config.toml
arch = "resnet"
model = "image classifier"
dataset = "rendered landscapes of hills, water and sky"
train_examples = 72500
image_size = 24
crop_scale_min = 1
horizontal_flip = true
cutout = 0.4
targets = ["land"]
num_classes = 7
norm = "batchnorm"
activation = "gelu"
channel_attention = "se"
depths = [3, 6, 3]
kernel_size = 3
stem = "deep"
avg_pool_shortcut = false
widths = [64, 128, 256]
loss = "cross_entropy"
init = "small_normal"
residual_init = "none"
optimizer = "soap"
beta2 = 0.99
lr = 0.0014
beta1 = 0.95
shampoo_beta = 0.99
eps = 1e-08
precondition_frequency = 25
max_precond_dim = 1024
merge_dims = true
one_sided = false
adamw_lr_other_params = 0.0021
grad_clip = 0.5
adaptive_grad_clip = 0.02
steps = 8700
batch_size = 128
epochs = 15.4
lr_schedule = "wsd"
decay_fraction = 0.3
final_lr_fraction = 0.1
warmup_steps = 170
weight_decay = 0.1
adamw_weight_decay_other_params = 0.01
Rows from block 6, named by matrix and row number. Each number is 128 + 32 x the weight over its row's rms, rounded and kept within 0 to 255. All counts start at 0. After the name is the row's rms in percent of the matrix's.
# fc2: squeeze-excite expand (model.blocks.6.se.fc2.weight, 128x16), inputs 0-15
fc2.0 116 [105  87 104  34  98 111 146 109 109 146 114 101 121 116  94 131]
fc2.1 110 [ 70 119 103 120 137 105 140  97 143 111  68 146 105 119 132  54]
fc2.2 106 [ 65 185 136 138 118 115 179 158 114 160  86 143  90 149 134 136]
fc2.3 101 [163  93  92 193 122 114 116  76 109 107  89 131  88 160 132 108]
fc2.4 070 [138 125 125  87 180 165 127  99 101  97 130 149  66 181 105 109]
fc2.5 106 [138 178 137 171 111 126 152  66 108 142 120  88  79  86 140 106]
fc2.6 063 [ 77 126 136 124 171  99  45  90 105 118 125 133 108 149  97 115]
fc2.7 104 [138 181 109 187 135 134 144 176 134 144 136 130 130 159 117  54]
fc2.8 110 [ 92 126  94  91  95  54 116 119 118 118 102 170  96 130 130  82]
fc2.9 136 [128 138 151 153 159 124 145 140 203 141  84  97 107 115  61 124]
fc2.10 118 [169  88 139 126 122 167 129 132 104 101  55  80 111 114 160  99]
fc2.11 082 [140 122 104 154 137 111 178 159 160 184  63  90 121 107 106 144]
fc2.12 074 [131 116 105 146  91 128 120 143 144  87 135 129 104 144 113  25]
fc2.13 112 [ 68 117 103  98 102 104 135  83 115 103 151  88  60 133 119 128]
fc2.14 098 [156 133 130 106 101 125 132 119  88 111  55 127  72  86 159  93]
fc2.15 105 [118 157  98  75  62 119 139  71 134  90 125  91 152 114 111 131]
fc2.16 096 [ 75 161 140 119 158 124  92 101  94 105 167  98 129 126  71  82]
fc2.17 092 [112 166 152 108 126 138 216  94 120 115 160 127  84 160 114 145]
fc2.18 068 [101 117  87 117 149  89  79  97 159 105 145 157 148  59 125 101]
fc2.19 114 [103 124 119 105 169  93 109 104 118 116 141  71  85 105  96  63]
fc2.20 077 [132 162 137  85 120  81 102  74  92 126 105  94 137  84  79 125]
fc2.21 068 [100 100 122 165 105  75 129 129 139 121 101  91 187  91 173  97]
fc2.22 089 [121 165 167 121 143 162 137  60 178 133 149 125  82 109  85 131]
fc2.23 106 [ 97 108  77 100 109 141 105  76 135 136 113 161 101 187 121  81]
fc2.24 090 [ 75  55  88 109 138 125 142  76 103 139 168 115 123 148 125 147]
fc2.25 078 [129 163 110 131 142 117 131  89 103 120 133 184  43 136 120  85]
fc2.26 110 [ 69 123 113 131 129 109 122 109  79 130 146  58  90  95 110  91]
fc2.27 085 [155 146 136 136 134  49 184 103 130 115 142 123 102  65 128 143]
fc2.28 076 [ 88 110  95  90  91  73 105 142 120 147 165  64 111 139 131 107]
fc2.29 071 [161 109 153 152 168 134 153 109  92 173 167  93 156 139 138  64]
fc2.30 133 [151 136 111 182 113 108 203  87 178 114 135 129 132 162 110 108]
fc2.31 101 [129 153 175 192 142 117 128 133 133 134  91  99  74 138 189 118]
fc2.32 125 [143 114 100 156 146 108 181 130 188  97 121 124 114 137 108 202]
fc2.33 054 [152  85 116  89 105  66 115 164 124  87 142 124 171 176 112 113]
fc2.34 079 [101  85 104 158  96 122 163 146 171 193 137 137  98 150 169 108]
fc2.35 099 [195 110  92 120 155 113 123  93  79 125  71 133  84 123 145 132]
fc2.36 057 [ 92  90 125  84 109  69 121 134  76  95 141 105 166  93 125 106]
fc2.37 069 [103 177 125  78 126  91 137 115 103  68 166 101 130  79 109 114]
fc2.38 132 [153 126  95 127 128 101 175  61  85 119 105 133  83 118 138  76]
fc2.39 082 [ 89  91  73  95 134  82 136  88 124  83 117 108  84 154 115 142]
fc2.40 064 [ 95 115 101 164 119  64 147 172 169 105 118  94 121 170 163 126]
fc2.41 103 [175  76 156 150 174 116 105 133 123 154 109  72  84 133 140  95]
fc2.42 084 [176 132 179 138 121  99 167 100 116 163 146 138  88 167 180 153]
fc2.43 086 [149 146 182 110 112  88 184  64 102 151 113  92 119 128 135 149]
fc2.44 110 [130  81  99  88 142 114 109  77 119 112 114 139  65 152  79 101]
fc2.45 092 [167 120 137 173 148  84 185 162 151 136 147  93 115 121  81 165]
fc2.46 156 [ 86 109 164 175 117  94 175 182 156 157 132 150  99 132 164 137]
fc2.47 140 [ 98 127  88  73  78 138 109  82 105 103 152 143 124  98 120  75]
fc2.48 097 [105 104 132 137 147 124 111 116  53  63 171 106 141  86 125 148]
fc2.49 066 [143 140 141 139 121 136 132 100  60  74 105  97 145  63 118  93]
fc2.50 099 [133 180 117 170  88  86 150  78 113 123 129  95 148 137  73 103]
fc2.51 084 [131 116 127 135 133  61  66 106 127  69  99  95 104 109 156 124]
fc2.52 106 [144 148 162 131 131 105 185 158 124 132 136 204 159 133  93  86]
fc2.53 072 [120  55 166 150 124 106 114 152 164 173 170 162 114 129 125  90]
fc2.54 081 [123 121 117 152 153  98 103 110 120 127  77 119 137  46 151  72]
fc2.55 062 [128 123 109 173 114  91 172  93  60 108  98 109  76 136 125 143]
fc2.56 061 [ 92 135 178 104 114 143 141  72  72 104 136 188 113 147 113 130]
fc2.57 113 [ 90 145 107  77 149  74  80 121 100 126 125 142 114 112  91  73]
fc2.58 115 [120 161 105 124 129  90  95 180  94 162 131 122 154  90 170  71]
fc2.59 080 [ 94  95 186 140 148 142 180 170 181 119 146  88 111 137 124 110]
fc2.60 131 [111 164 183 174 103 127 210 123 122 136 159 133  99 125 125 110]
fc2.61 061 [174 151 146 161 122  99  84  77 188 153 110  96 137 107 109 149]
fc2.62 099 [134  96 156  86 112  77 136 141 131 154 154  86 173  68 113 100]
fc2.63 132 [159 132 135 187 154 133 151 140 203 166 154  98 106 124 151  99]
fc2.64 089 [156 178 113 130 122  99 116 137 148 137 179 134 115 160 159  48]
fc2.65 102 [121 193 122 147  87 144 112  90 102 127  58 144 105  92 123 106]
fc2.66 115 [120 160 130 203 148 122 160 118 168 160 110  75  99 159 135 147]
fc2.67 135 [ 86 105 126  80 151 138  87 136  64 132 128 153 153  91 129  76]
fc2.68 109 [ 89 149 147 140 139 140 181 146 175 116 101 114  73 134  65 138]
fc2.69 109 [ 76 101 147  93 121 105 137  68 142  71 152 143 131 121 144  78]
fc2.70 103 [ 98 154 182 151 158 133 158 149 105 178 128 171 163  83 144 103]
fc2.71 109 [128  87  98 120 144 115  92 126 193 154 112 133 103  72  87  92]
fc2.72 085 [112 106 112  81 162  83 114 194 111 120 162  91 123 130 104  84]
fc2.73 099 [142 149 149 132 109  99 135 104 138 136 184 157  62  61 111 115]
fc2.74 104 [122 203 163 156 104 116 140 146 170 133 187 124  98  94 113 123]
fc2.75 064 [137 141 112 206 146 135 134 132 174 108 124 155 114 131 154 200]
fc2.76 091 [153 110  99 128 143 146 148  85  60  97 124  81 110  82 163 115]
fc2.77 114 [121  98 135  96 132  70 162 150 127 136 191 104 113 190 154 123]
fc2.78 090 [104 156  95 141 101 105 179 110 116 186 123 158  83 104 148 175]
fc2.79 111 [101 117 126 116  97  98  41  94  89 121 134 116 117 156 112  83]
fc2.80 053 [104 100 152 102 129 173 133  94  98  92 132  71 155  79 102  91]
fc2.81 095 [123 158 151 155 118 131 127 188 187 183 157  79 128 136 138 150]
fc2.82 088 [133 143 104 145 150  89 154  81 133 149 135 147 111 144  90  41]
fc2.83 087 [138 112 151 111 174  70  76 127 119 110 165 130 160  69 154 132]
fc2.84 083 [ 98 112  98 116  85 131 125  60  89 119  96 101 116  64 119 131]
fc2.85 077 [ 83 137 133 105  82 158  75  88  90 104 120 105  73 109 111 128]
fc2.86 097 [110 155  59 101 143 146  67 111 154 110 133  83  93 140 106 105]
fc2.87 152 [148 118 137 179 143 122 143 137 192 153 116 109 121  97  93  57]
fc2.88 094 [ 80  79 112 118 120  86  82 116 124  82 141 127  70 109  99 108]
fc2.89 109 [114 189 164 144  99 128 104  67 149 111 154 135 127  90  74 131]
fc2.90 102 [ 70 141 138 140 142 108 158 217 153 119 114 132 143 101 121 163]
fc2.91 119 [ 88 225 149 144 149 140 144 124 137 130 158 145 120 144 155  90]
fc2.92 103 [124 113  98  58 122 102  92 142  81 109 133 187 145 118 163 147]
fc2.93 123 [131 152 141 160  77 117 144 108 191 167 131  92 135 153  74  98]
fc2.94 084 [ 94 137 138  78 152 121 134  77  62 115 125 103  72 104 143 115]
fc2.95 094 [ 98 120 171  95 165 159 144 114 135 181 143 123 146 199 113  95]
fc2.96 088 [ 83  93 166 122 136 110 168 181  80  98 148  84 122 120 161 121]
fc2.97 132 [156 113 161 129 128 123  92 182 153 141 105 115 149  55  77 118]
fc2.98 109 [ 97 189 106 202 126  99 144 150 129  73 122 126 101 139 120 140]
fc2.99 133 [178  69 124 136 155 138 117 148 166 158 139  57 146  97 114 125]
fc2.100 118 [ 93 131 136 113 115 116 116 112 124 103 128  55 111 193  71 108]
fc2.101 128 [158  63 142 194 122 124 131 170 173 118 156 128 135  94 138 100]
fc2.102 082 [ 79 137  99 128 141 106 146  82 104 145 105 114 126  83  79  65]
fc2.103 108 [129 169 188 111 107 167 139 137 165 140 117  76  96 152  76 130]
fc2.104 089 [ 53 146 115 125 114 104 115  93 169 116 126 107 120 121 110  55]
fc2.105 116 [ 99  98 168 184 156 147 148 141 148 119  98 148  68 140 156  85]
fc2.106 089 [115 127 105  72 117  52 161 118 107 121 133 169 106 144 125  77]
fc2.107 073 [138 100  81 129 103 145 176 107 119 144  97 130  69  78  98  89]
fc2.108 075 [111 187  56 157 160 133 120 104 138 111 167 145  89 137 132 162]
fc2.109 128 [169 119 143 124 120 116  47  95 178 148 107 129 114 101  85 149]
fc2.110 086 [ 76 157 146 100  68 144 144 142 107 130  95 137 127 157  70  90]
fc2.111 127 [ 81  77 145  92 153 127 155 123 151 160 201  95 127 106 135 129]
fc2.112 071 [169 135 128 109 113  76 114  42 128 110 117  99 136 140 111  84]
fc2.113 099 [ 88 177 103 119 100  85  83 137 154 155 156 153  91 168 138  95]
fc2.114 104 [103 161 122  94 149 120 183 133  88 105  86  97 141 123  58 132]
fc2.115 125 [109 168 154 138 170  68 130 185 160 115 160 160 118 141 127  89]
fc2.116 105 [155 175 110 146 141  94 170 113  73 121 176  96 138 105 156  88]
fc2.117 088 [165 135 115  78 131 106 159  77  95  96 167 153 127  70 104 119]
fc2.118 114 [149 157 171  96 130 121 158 127  90 127 145 185 103 199 125 154]
fc2.119 099 [ 64 129 118  84 120 145 129  91 158 130 165 133  99 168 167  80]
fc2.120 119 [ 83 118 186 156 115  94 176 152 173 102 136 153 156 132 165 108]
fc2.121 059 [174 158  80 169 104 115 168 131 175 120 133 175 123 119  80 134]
fc2.122 059 [129 150 118 119 152 197 194 176 162 134 125  93 121 160 131 114]
fc2.123 106 [134 114  82 165  77 130 105 120  81  65 115 148 116 122 155  86]
fc2.124 124 [105 125  96 123 122 142 144 114 136 196 180 149 171  89 113  77]
fc2.125 089 [102 140 149 117 126  97 151 196 113 152  67 135  64 133 119 135]
fc2.126 078 [ 89  78 119 127  98  78 161 136  99 108 161 184 142 109 158 102]
fc2.127 122 [ 58 114 107 138 155  97  71 159 142  95 123 115 129 104 114  77]